A small CTC audio transcriber, trained from scratch.
Model: arch convnext, norm layernorm, layers 12.
Training: soap at rate 0.0022, 10300 steps, batches of 128.
Data: trained on telephone keypad tones over noise or synthetic speech, 39062 training examples.
Rows from block 6 of a small CTC audio transcriber, named by matrix and row number. Rows with one number belong to one neuron. Each number is 128 + 24 x the weight over its row's rms, rounded and kept within 0 to 255. All counts start at 0. After the name is the row's rms in percent of the matrix's.
After each neuron's rows are labels from the 100 clips, of 14976, where the neuron reaches its highest value: "top examples" is what is common among them; "loudest band" is the band of the loudest frequency at the time of the peak. Only what is clearly more common there than usual is listed. The data: telephone keypad tones over noise or synthetic speech. In brackets: how many of the 100.
# fc1: MLP up (model.blocks.6.mlp.fc1.weight, 2304x384), inputs 240-269
# fc2: MLP down (model.blocks.6.mlp.fc2.weight, 384x2304, transposed), outputs 240-269

fc1.82 094 [ 89 138 138 104 116 136 148 156 149 132 133 116  69 123 125 120  56 110 130 151 154 154 151 129 149 129  64 193 110  51]
fc2.82 102 [133 104  99 116 146 143 167 169 136 139 158 109 110 129 162 132 176 149  95 152 104 165 155  92 138 106 115 175 125 138]
top examples: number of keys: 2 (69); number of keys: 1 (30)
loudest band: 4000 to 8000 Hz (26)

fc1.687 081 [ 97 109  97  81 162 180 143 127 123 108 121 124 122 139 121 152 127 120 100 148 144  93 140  96 110 116 121 120 134 136]
fc2.687 086 [155  96 125 115 126 142  96 107 107 125 110 126 112 153  88 135 200 128 102 130 105 148 106 118 147 171 114 147 162 132]
top examples: key "5" (76); number of keys: 8 (36); number of keys: 9 (31)
loudest band: 1000 to 2000 Hz (57)

fc1.757 094 [158 133 135 123 121 163 126 131 125 130 129 115 108 110  93  95 155 140 115 143 103 137 142 143 184  90  87  85 105 152]
fc2.757 086 [132 132 132 159  82 121 123 107 149 131 148 144  96 138 125 100 104 124 116 108 109  74 125  87 125 105 143 100 130 128]
top examples: white noise (76); number of keys: 1 (40)
loudest band: 4000 to 8000 Hz (72)

fc1.341 095 [123 143  80  93 162 153 135 167 108 106  62 140 127 129 137 136 119 124 130 118 107  99 124 109 129 159 117 149  69 181]
fc2.341 094 [125 159 136 138 103 122 128 170 147 124 156 135  83 125 118 144 195 143 107 117 132 146 140 139 142 148 159 103  84 143]
top examples: key "3" (78); number of keys: 9 (49)
loudest band: 1000 to 2000 Hz (48)

fc1.518 105 [118 161 136 162 114 165 122 134  92 132  99 158  20 154 120 143 156 122 134 139 124 133 131 132  70 139 140 102 141 124]
fc2.518 110 [139 146 152  62  85 116 108  98 117 131 160 114 119 134 131  87  95 139 124 119 119 104 158 124  78 123 147 150 139 141]
top examples: reverberation (98); number of keys: 9 (30)
loudest band: 1000 to 2000 Hz (53)

fc1.336 108 [138 102 122 106 118 145 106 147 127 114  80 113 128  89 138 150 106 135 164 110 112 119 136 116 135 153 139 125 158 134]
fc2.336 102 [134 152 106 113 143 126 113 154 139 135 100 134 134 124 122 130 131 131 171 148 116 109 132 128 102 122 160  91 148 143]
top examples: number of keys: 1 (92); rumble (46)
loudest band: 4000 to 8000 Hz (29)

fc1.161 112 [148 118 123  95 119 174 122 175 126 116  64 107  72 136 105  83 148 138 126 109 136 134  87 109 108 141 126 156 139 149]
fc2.161 117 [148 159 122 116 119 130 112 153 108 116  85 162 143 120 141 184 137 129 183 139 152 147 149 117 118 108 182 167 120  96]
top examples: key "A" (70); last key: A (43); number of keys: 3 (32); number of keys: 2 (31)
loudest band: 4000 to 8000 Hz (25)

fc1.40 108 [158 124 114  79  70 147 123 200 130 118 116 114 129 119 113 122 120 137  87 133 124 170 138 108 145 140 142 142 100 120]
fc2.40 110 [ 87  95 112 110 190 137 116 152 136 136 109 124 143 121 162 121 179  96 142 150 113 128 118 130 134 145 151 160 117 136]
top examples: key "3" (72); first key: 3 (52)
loudest band: 4000 to 8000 Hz (25)

fc1.158 101 [122 111 122 177 134 153 114  69 134 131 133 143 119  86  80 123 126 115  96 158 143 115 136 149 148 113 144 114 118 151]
fc2.158 104 [162 129 115 146 106 143 107 124 132 160 127 136 133 145 117 164 107 136 144 132 144 135 149 133  98 108 130 134  97 133]
top examples: key "*" (69)
loudest band: 1000 to 2000 Hz (49); 500 to 1000 Hz (48)

fc1.430 106 [173 110 171 114  95 148 103 129 158 165 163 103 135 127  66 116 129 155  92 120 106 147 108 129 103 121 119 151 153 168]
fc2.430 096 [151 113 123  79 118 111 109 118 192 132 162 126 150 102 133 140 126 140 144 126 138  87 166 111 119 183 170 148 115 148]
top examples: key "1" (69); first key: 1 (62); first key: C (28)
loudest band: 4000 to 8000 Hz (33)

fc1.447 104 [132 130  87  92 109 114 127 134 119 120 111 143 120 110 121 148 174 151 144 146 134  72 111  86 101 122 109 127 185 138]
fc2.447 092 [172 164 139 106 137 116 133 153 135 129 127 142  91 136  97 142 146 149 137 131 133 113 106 120 122 109  73 115 111 150]
top examples: key "5" (68); number of keys: 9 (44)
loudest band: 1000 to 2000 Hz (58)

fc1.644 098 [129 105 108 147 131 109 124 125 134 129  88  90 102 114 134 119 134 142 105  93 120 161 133  92 175 139 145 101 111 120]
fc2.644 091 [164 114 128 129  80 145 115  82 100  59 174 115 116 126 115 133 150 176 161 112 130 109 112 138 124  73 164  94  79 118]
top examples: key "6" (99)
loudest band: 1000 to 2000 Hz (56)

fc1.743 107 [110 130 151 134 154 133 138 127 123 143 128 166  71  93  89 156 127 135  85 104 112 106 139 110 151 113 132 102 163 156]
fc2.743 100 [165 146 157  98  96 108 153 127 155 106 126 141 139 124 101 157  91 152 166 121 108  93 114  99 150 133 166 121 102 118]
top examples: key "7" (76); number of keys: 9 (47)
loudest band: 500 to 1000 Hz (46)

fc1.53 106 [151 120 111 111 165 163 141 111 163 115 153 126 160  98 134 144 133 113 118 110 167  65 107 113 188 113 125 111 117 136]
fc2.53 103 [122 124 136 125 168 109 117  89 126 121 136 114 138 171 122 136 105 153 114 137 129 120 157 136 109 106 142 138 117 129]
top examples: key "6" (74); first key: 6 (30); last key: 6 (27)
loudest band: 1000 to 2000 Hz (57)

fc1.257 095 [108 107 100 120 133 163 144 132  63 133 125 115  63 153 143 133 163 123 170 150 125 116 144 109 125 122 130 108 147 133]
fc2.257 095 [113 149 112 132  74 131 147  87 126 138 170 148  98 166 159  78  82 144 115 112 155 135 100 109 115 162 114 178 149 135]
top examples: key "7" (60); reverberation (52); number of keys: 8 (35)
loudest band: 500 to 1000 Hz (57)

fc1.58 091 [113 116 141 118 125 156 156 162 107 133 121 132 150 117  83 151 138 143  83 108  86 102 137 128 125  61 171 117 136  75]
fc2.58 089 [146 120 142 131 110 123 154 136 114 111 129 125  77 150 124 134  74 119 126  82 140 101 142 125 114 108 149 152 119 171]
top examples: reverberation (68); key "6" (55); number of keys: 9 (37)
loudest band: 1000 to 2000 Hz (54)

fc1.271 109 [136 151 131 133 146 152 101 115 144 123 124 123 170 139 118 114 154 113 124 105  99  95 117  91 119 129 150 129 147  90]
fc2.271 111 [120  96  99 124 124 160  92 125  83 144 103 142 150  89 108 161 143 133 122 119 126 118 143 132  52 182 125 116  99  92]
top examples: reverberation (92)
loudest band: 500 to 1000 Hz (47)

fc1.471 101 [161 109 153 140 141  97 130 106 107 125  88 160 142 164 118 146 102 118 110 160 134 127 137 113 137 150 147 177 169 156]
fc2.471 105 [133 105  97 124 137 106 117 126 148 160 122 121 114 120 140 111 107 118 147 145 103 110 143 148 115 149 138 160 173 105]
top examples: number of keys: 1 (92)
loudest band: 4000 to 8000 Hz (31)

fc1.361 100 [110  90 185 122 105 136 126 104 132  94 101 146 117 107 121 100 146 108 118 126 148 103 103 105 120 153 120 100 126 133]
fc2.361 099 [139 117 113 130  83 152 114 111 171 184 173 149 114 152 145 158 101 141 137  91 131  83 158 131  99 133 132 117  95 131]
top examples: key "3" (65); reverberation (52); number of keys: 9 (33)
loudest band: 1000 to 2000 Hz (56)

fc1.493 115 [124  90 147 141 134 119 117  86 129 154 128 137 145 137 118 123 136 116 122 136 139 127 141  94 160 108  85 116 165 109]
fc2.493 116 [129  66 110 118 131 102 116 100 130 116 123  77  95 126 149 135 123 109 130 160 162  69 129 164  98 136  93 106 122 106]
top examples: number of keys: 1 (91); thin (high-pass) (30)
loudest band: 4000 to 8000 Hz (27)

fc1.47 101 [169 104 131 115 142 153 119 114 134 137 114 111  90 114 102 122 118 149 130 152 135  93 111 128 111  83 133 101 157 124]
fc2.47 091 [120 131 138 124 127 119 111 144 134 116 142 127 129 151 131 132 109 161 163 129 135 111 121 100 103 125 118 131  86 162]
top examples: key "3" (85)
loudest band: 500 to 1000 Hz (49)

fc1.123 098 [ 87 119 134 111 120 139 164 145 140 152 114 168 121 145 112 128 141 182  83 159 138  89 102 132 121 170 172 161 106 113]
fc2.123 095 [109 128 104 187 142 128 122 103 141 136 113 144 135 149 100 153 103 148 137 105 144 122 121  85 128 118 132  85  76 117]
top examples: key "7" (100); last key: 7 (57)
loudest band: 500 to 1000 Hz (54)

fc1.332 107 [131 139  67  81 105 127 131 152 130  93 124 138 141  84 128 101 127 155 130 123 158 127 128  79 117 114 118 167 120 119]
fc2.332 110 [ 77  94 116 156 109 164 154 154  91 114 155 118 147 134 143 126 114 137 122 143 149 161 140 136 132 170 105 183 129 125]
top examples: key "A" (84); number of keys: 9 (63)
loudest band: 1000 to 2000 Hz (45)

fc1.427 109 [160 172 136  77  93 111 108 137 143 147 134 136  58 149  90 131 162 126 110 113  75 125 146 110 119 125 165 163 108 115]
fc2.427 108 [114 141 137 114 111  90 106 104 156 122 127 133 113 113 153 137 167 128 119 163 179  96 139  91  99 147 179 138 127 162]
top examples: key "1" (78); first key: 1 (63); first key: 9 (35)
loudest band: 4000 to 8000 Hz (25)

fc1.217 112 [117  80 124 131 184 115 124 133 106  87 105 106 103 142 123 137 122 135 158 143 144 144 150 141 110  86 132  98 146 174]
fc2.217 106 [187 135  77 152 118 132 165 104 156 156 115 126 137 160  86 122  38 129 131 144 105 107 117 120 129 149 120  91 111 137]
top examples: key "6" (54); number of keys: 9 (42); number of keys: 8 (32)
loudest band: 1000 to 2000 Hz (50)

fc1.294 094 [101 138 150 119 156 106 127 101 106  96 149 132 117 146 137 159 157 121 128 125 127 125 126 131 116 134 150 180 113 104]
fc2.294 091 [155 141 117 108  90 106 104 120  87 137 108 146 142 135  73 131  78 136 177 137 147 106 126  90 129 102 135 106  93 142]
top examples: key "*" (100); last key: * (34); first key: * (33)
loudest band: 1000 to 2000 Hz (51); 500 to 1000 Hz (49)

fc1.628 098 [127 116 106 133 140 150 113  91 118 139 120  85 141 120 104 150 130 127 105 105 155 135 131 102 131 119 124  94 107 129]
fc2.628 093 [174 168 129 104 163 131 126 153 123  95 159 118 110 134 121 126 145 135 142 127 113 163 105 138 143 161 134  67 149 125]
top examples: key "6" (93); mains hum (46)
loudest band: 1000 to 2000 Hz (61)

fc1.632 102 [ 87 124 129 131 135 140  81 143 156 122 122 118 105 118  99 114 135 117 120 117 162 160 152 127 126 102 154  91 157  59]
fc2.632 099 [136 106 124 126 135 109 109  92 139 125 132 127 117 138 150 140 126 128 120  84 122 109 141 125  90 172 113 141 134 155]
top examples: key "5" (91); reverberation (80); number of keys: 8 (32); number of keys: 9 (29)
loudest band: 500 to 1000 Hz (54)

fc1.389 111 [121 150 125 138 166 132 101 121 131  96 127 136 134 161 116 129 144  84 140 163 126 133 114 138 131  76 123 120  96 136]
fc2.389 100 [124 111 118 117 127 146 136  91 116 119 142 132  94 126  96 122 114 151 142 127 135 105 111 105  93 154 110 133  84 125]
top examples: key "A" (100); reverberation (96); last key: A (27)
loudest band: 1000 to 2000 Hz (46); 500 to 1000 Hz (46)

fc1.480 088 [131 114  89 107 147 130 116 122 141 117 133 121 122 145 124 154 126 119  96 111 153 129 131 112 151 132 111 104 144 136]
fc2.480 092 [122 130  99 125 115 124 130  91 128 120  80 115 146 143 104 142 146 125 109 144 111 132  95 126 134 115 112  78 141 102]
top examples: key "6" (95); first key: 6 (30)
loudest band: 1000 to 2000 Hz (62)

fc1.110 083 [120 136 116 127 177 147  89 106 119 125 143 120 120 139 105 143 133 112 117 150 141 108 102 104 133 103 117 143 134 127]
fc2.110 086 [120 138 108 139 113 132 132 121 135 129 101 131 127 145  93 147 139 119 115 160 124 160  79 142 133 131 138  82 144 116]
top examples: key "5" (86); mains hum (40); number of keys: 8 (29)
loudest band: 1000 to 2000 Hz (57)

fc1.254 107 [107 126  79 133 114 155 175 143 142 136 159 177 117 115 126 113 137 136 150 121 161 110 151  80 115 156 159 111 118 184]
fc2.254 106 [110 154 132 109 152  87 110 139 108 139 118 146 142 161 128 118 131  99 137 129 136 150 152 110 125 124 147 174 191  83]
top examples: number of keys: 2 (64); number of keys: 1 (35)
loudest band: 4000 to 8000 Hz (31)

fc1.495 106 [118 120 166 125 105 117 126 115 111 161 162 104 179  95 123 100 143 105 101 127 121 143 144  98 102 114 118 126 174 110]
fc2.495 107 [103 147 125 186 108 110 142 107 105 136 105 162 175 147 146  96  69  75 120 150 130 173 117 111 152  69 108  94 117 130]
top examples: key "1" (84); number of keys: 9 (56)
loudest band: 1000 to 2000 Hz (51)

fc1.61 106 [142 150 132 152 132 140 122 175 106 118 140 103 108 102 150 124 157 117 122 107 163  85 170  94  45 115  92 104 146 108]
fc2.61 101 [134 178  99 109  96 115 146 100 117 136 131 105 122 113 112 147 123 168 220 118 166 104 142 144 158 130 114 131 103 136]
top examples: number of keys: 1 (67); number of keys: 2 (32)
loudest band: 4000 to 8000 Hz (37)

fc1.365 106 [124 118 129 127 141 124 122  70 112 122 142 144 119 106 117 147 109 124  71 126 158 155 130 113 110  90 185 124 132 160]
fc2.365 105 [145 134 133  85 130 164 130 118 115 122 172 128 109 121 105 156  98 141 152 116 110  84 152 115  83 173 173 100 129 138]
top examples: key "5" (99); last key: 5 (30)
loudest band: 1000 to 2000 Hz (58)

fc1.486 100 [143 104 103 125  80 170 121 175 161  99 121 126 115 115 126 112 104  91 104 133 179 151 129  95 134 146 115 142  96  79]
fc2.486 102 [107 121 113 137 135 163 128 177  93 142 142 117 125 141 155 149 169  89  76 179  76 132 143  97  96 129 104 149 128 144]
top examples: number of keys: 2 (42); number of keys: 1 (41)
loudest band: 4000 to 8000 Hz (26)

fc1.522 106 [105 139 170 146 105 156 124 115 130 178 117  82 195  83 118 128  93 139 117  84 128 148 127 116 156  96 179 131 168 139]
fc2.522 101 [111 127 119 214 133  87 140 149 116 125 102 166 125 130 142 120 104 104 157 103 127 136 114 153 150  85 118 126 103 154]
top examples: key "1" (66); reverberation (53); number of keys: 9 (47)
loudest band: 1000 to 2000 Hz (47)

fc1.120 085 [133 109 138 155 120 109 105 141 137 135 118 133 139 142  85 161 147 117 122 193 137 116 129 144 130 118 178 117 110 148]
fc2.120 086 [151 125 113 139  83 127 100  89 132 138 147 128 110 120 150 141  70 140 174  91 155 101 148 125  72 104 150 144 107 155]
top examples: key "8" (73); key "7" (54)
loudest band: 500 to 1000 Hz (46)

fc1.624 112 [140 130 146 159 102 168 159 102 116 136 146 128  92 127  95 104 142 113 106 124 125 128 128 113 143 148 118  75 119 169]
fc2.624 115 [147 114 140 119 112 126  94 139 117 117 153  99 141 109 120 135 132 130 137 118 126  75 159 158  72 111 134 157 131 171]
top examples: key "*" (66); number of keys: 9 (48)
loudest band: 500 to 1000 Hz (54)

fc1.325 105 [122 107  96 139 130 116 123 155 143  95 144 103 124 172  63  96 112 139  98 145 100 141 123 112 134 110 144 148 102 148]
fc2.325 093 [115 150 119 168 138 139 130 109 132 116 121 136 131 125  89 158  90 165 136 100 170 104 131 140  72 147 130 146  89 139]
top examples: key "A" (99); reverberation (90); last key: A (28)
loudest band: 1000 to 2000 Hz (51)

fc1.362 086 [120 109 106  77 144 104 104  99 128 134  98 148 150 113  81 130 129 100 169  98 182 116 159 171 164 146 143 107 121 162]
fc2.362 098 [123 113 126 116 145 126 151  82 106 114 113 142 113 158  87  97 100 158  97 132 141 125 129 126 129 151 163 152 121 114]
top examples: reverberation (89); key "4" (65); number of keys: 6 (28)
loudest band: 1000 to 2000 Hz (53)

fc1.674 101 [ 91 120 127 138 144 149 150  97 135 115 100 114  60 136 159 120 138 122 147 167 130 131 170 117 151 151 143  91 155  93]
fc2.674 108 [142 113 147 119 118 123 127  97 175 137 143 123 119 139 184  98 106 138 135 151 143 116 128 102  93 196 134 150 157 126]
top examples: reverberation (76); key "7" (62); number of keys: 8 (35)
loudest band: 500 to 1000 Hz (55)

fc1.489 092 [138  72 175 118 117 146  76 108 131 102  83  83 128 146 114 144 113 172 121 141 112 133 149 157 136 131 193 163 116 180]
fc2.489 088 [152 141 111 121 131 127 120 110 113 135 145 136 101 137 135 109  81 144 155  90 139  86 133 110  94 136 151 115  96 156]
top examples: white noise (64); number of keys: 1 (37)
loudest band: 4000 to 8000 Hz (55)

fc1.450 092 [124 114 131 111 172 187 134 148 113 111  70 132  89 177  94 142 162 112 154 119 139 117 111 149 116 160 140 138 111 156]
fc2.450 093 [115 118 148 153 104 116 139 102 106 164 115 114  93 143  91 171  87 121 118 109 156  78 124 138  95 124 137 113 107 121]
top examples: white noise (56); pink noise (39); thin (high-pass) (32)
loudest band: 4000 to 8000 Hz (49)

fc1.705 109 [163 123 140 151 123 176 148 126 139 105 144 135 187  84 148 125 144 113 122 126 126 115 119 130 128 103 127  95 116 148]
fc2.705 108 [145 130 124  97 130 130  99 151  84  81 175 126 114 163 122 143 108 159 125 107 153 123 119 168 119 101 158 112 134 143]
top examples: key "A" (54); number of keys: 9 (45)
loudest band: 500 to 1000 Hz (49); 1000 to 2000 Hz (45)

fc1.451 085 [161 123  99 111  95 146 159 110 136  86  96 139 122 122  83  96 147 116 103 110 135 115 121 102 132 133 156 134 149 121]
fc2.451 085 [146 155 141 147  82 109  96 124 137 134 130 150 120 150 158 149 108 150 151  81 145 100 136 129  76 127 167 135  95 132]
top examples: key "6" (100); first key: 6 (37); last key: 6 (36)
loudest band: 1000 to 2000 Hz (51); 500 to 1000 Hz (48)

fc1.682 111 [149 142 127 115 120 108 144 126 105 108 110 136 106  99 128 166  97 147 149 123  76 116 155 135 100 123 146 142 130 107]
fc2.682 102 [148 158 121 157  78 107 163 107 122 100 123 135 116 109 118 177 131 153 125  80 144  73 148 101  90 101 169 140 147 137]
top examples: key "8" (85); first key: 8 (76); white noise (42)
loudest band: 4000 to 8000 Hz (34)

fc1.431 109 [132 115 170 165  68 174 133 171 112 124 138 119 104  79 117  97 164 107 181  97 114  68 128 127 134 153 124 131 114 122]
fc2.431 112 [143 110 137 106 117 100 125  95  90 178 127 104  91 114 104 129 150 131 159 130 184 140 135 138 135 130 160 143 134 151]
top examples: number of keys: 1 (72); white noise (37); thin (high-pass) (33)
loudest band: 4000 to 8000 Hz (30)

fc1.692 106 [ 96 109 170 143 117 114 111 149 134 146 121 155  76 114 147 102 179  86 148 128 145 122 106 125 157 145 140  81 126 145]
fc2.692 112 [111 154 137 162 143 117 188 101 139 127 168 141  98 150 121 124 144 128 134 154 111 126 156 117 106 122 147 136 102 147]
top examples: key "3" (100); number of keys: 8 (31)
loudest band: 1000 to 2000 Hz (52)

fc1.596 089 [156 104 127 117 123 116 103 143 142 113 148 138 119 153 136 156 124 145  91 177 141 132 153 112 107 163 130 114  94 121]
fc2.596 096 [107 147 135  79 159  97 110 117 119 142 138 120 188 108  82 137 147 139 101 135  91 128 122 141 149  83 151 112 198 121]
top examples: key "1" (64); key "#" (56); number of keys: 9 (44); number of keys: 8 (39)
loudest band: 4000 to 8000 Hz (27)

fc1.487 094 [110 135 139 114 134 117 117 115 142 156 107 123  92 104 155 133 126  93 157 158 104 107 113 128 100 128 111 167 105 157]
fc2.487 095 [140 113 147 158  86 116 151 140 157 116 170 187 135 115 129 178 118 172 134 146 111  90 132 121  87 143  98 133 126 147]
top examples: key "8" (94); first key: 8 (71)
loudest band: 4000 to 8000 Hz (32)

fc1.592 090 [149 122 116 128 181 139 116  79 104 111 117 108 123 107  99 123 122  86 147 119 159 162 119 172 120 141 130 109 127 141]
fc2.592 086 [144 127  98 185 128 135  89  96 128 145 140 154 130 142 144  91  84 158 148  94 158  96 151 108  90 141 135  94 119 113]
top examples: white noise (75); number of keys: 1 (46); number of keys: 2 (28)
loudest band: 4000 to 8000 Hz (71)

fc1.112 093 [160 134 127 131 141 138  97 156 136 137 124 132 127 115 169 107 122 130 170 141 108 119 118 133 135 132 203 122 134  87]
fc2.112 092 [152 151 131 137 138 117 127 122 126 137 138 132 155 140 160 110 130 112 123  96 139  85 132 114 126  86 162 116 176 133]
top examples: number of keys: 2 (66); number of keys: 1 (31)
loudest band: 4000 to 8000 Hz (28)

fc1.458 092 [128  92 124 123  71 189 124 135 136 115 113 114 109 151  96 126 104 119 137 133 166 125 125 120 135  98 147 163 117 143]
fc2.458 090 [167 132 113 151  81 122 103 103 128 136 145 116 137 107 134 129  89 144 161  85 153 113 136 123  81 120 160 160  79 155]
top examples: key "1" (100); first key: 1 (60)
loudest band: 4000 to 8000 Hz (25)

fc1.203 104 [120  97 160 135  59 141 139 119 122 136 121  90 183  61  99 129  96  92 144 125 131 141  94 122 138 128 113 147 112 137]
fc2.203 109 [129 138 131 169 132 128 130 123 139 164 115 162 104 105 144 111 112 114 155  85 166 154 103 166 113  90 117 143 132 152]
top examples: key "1" (93); reverberation (85); last key: 1 (30)
loudest band: 1000 to 2000 Hz (49)

fc1.19 083 [129 118 102  47 154 147 137 133 111 119  92 126 127 139 129 166 111 119 142 149 175 108 143 106 143 128 130 111 137 173]
fc2.19 087 [116 129 131 111 108 138 104 110 140 115  73 133 145 166  95 151 160 115  78 171 108 148 113 141 143 147 108  97 168 118]
top examples: key "5" (85); number of keys: 7 (35)
loudest band: 1000 to 2000 Hz (63)

fc1.302 091 [115 110 101 129 138 118 142 104 140 134 130  89 148 129 134 129 113 128 145  80 164 108 127 168 123 134 140  99 130 153]
fc2.302 102 [127 114 129  65 163  96 132 100 144 115  81 105 143 126  89 127 133 134 115 102 115 139 102 144  85 128 164 162 104 123]
top examples: key "7" (61); key "*" (54); mains hum (37); number of keys: 8 (36)
loudest band: 1000 to 2000 Hz (49); 500 to 1000 Hz (47)

fc1.188 106 [ 89 155  99 153 143 149 134 135 116  98 181  99 127 138 117 120  95 196 141  94 107 120 152 147 109 156 179 113 139 179]
fc2.188 111 [125 126  73 126  97 149 149 103 137 122 124 135 114 106 120 107 116 148 141  98 135 154 139 148 120 138 143 154 110 123]
top examples: key "A" (100); number of keys: 9 (43); number of keys: 8 (29)
loudest band: 1000 to 2000 Hz (52)

fc1.702 087 [139 132  76  83 154 131 129 120 117 112 134 120 112 154 101 151 105 120 141 100 145  68 130 134 130 113 123  89 149 125]
fc2.702 100 [123  99 123  86 129 150 129  84 129 128 104 136 114 112 103 118 149 124  92 123 112 144 104 117 134 125 122 134 145 141]
top examples: key "6" (88); first key: 6 (37); number of keys: 6 (27)
loudest band: 1000 to 2000 Hz (58)

fc1.299 082 [136 111 157 152 109 139  83  95  90  76 101 101 103 157 125 121  91 139 138 118 114 127 108 176 145 133 161 154 131 169]
fc2.299 091 [159 138 109 164  88 116 120 103 124 127 142 127 127 118 142 104  86 159 166  84 152 111 135 125 117 113 151 104  74 159]
top examples: white noise (74); number of keys: 1 (35)
loudest band: 4000 to 8000 Hz (72)

fc1.363 102 [123 101 123 158 113 180 147 116 130 135 142 125 102 128 116 104 140 126 123 132 108 129 119 122 142  96 153 116  95  95]
fc2.363 096 [142 169 128 110 100 122 119 123 110 194 151 158 104 165 150 110  84 110 159 142 127 137 107 101 143 161 138 138 116 148]
top examples: key "*" (97); reverberation (69); number of keys: 7 (30)
loudest band: 500 to 1000 Hz (56)

fc1.640 088 [145 130 116 106 146 111 124 177 124 129 112 132 112  87 158 127  81 154 178 153 149 157 114 135 103 140 158 115 121  74]
fc2.640 093 [129 131 124 144 131 147 158 143 132 119 150 105 127 130 199 127 153 116 105 148 135 146 132  63 166 118 132 146 110 109]
top examples: number of keys: 2 (63); number of keys: 1 (31)
loudest band: 4000 to 8000 Hz (25)

fc1.641 113 [129 144 124 120 155 141 135 108 124  80 107 139 128 128 114 145 178 130 173 127  87  99 131 186 158 150 156 129 102 106]
fc2.641 114 [137 132 120 120 111 132 137  92 178 129 101 170  87 118 115  96 133  95 182 148 105 112 130 143 135 125  76 138  92 125]
top examples: key "A" (93); reverberation (71)
loudest band: 500 to 1000 Hz (53)

fc1.750 104 [116  97 164 100 106 174 139 161 101 108 146 104 194  96 125 120 121 154 131 169 153  90 138  81 152 121 150 127 136 158]
fc2.750 102 [ 90 138 145 153 131 158 160 153 143 130 168 135 138 128  87 152 213 148 159  92 109 138 145 130 127 148 159 105  76 119]
top examples: key "3" (59); number of keys: 9 (35); number of keys: 8 (32)
loudest band: 1000 to 2000 Hz (58)

fc1.419 102 [110 112 137 117 145 140 137  64 141 134  99 123 133 105  85 132 135 105 134 131 122 107 117 116  97 120 137 148 146 106]
fc2.419 100 [128 144 121 127 114 112 128 104 115 165 133 134 110 146 132 162  74 112 156 111 135 102 101 100  94  95 139 120  91 139]
top examples: key "7" (90); reverberation (60); number of keys: 7 (32)
loudest band: 500 to 1000 Hz (65)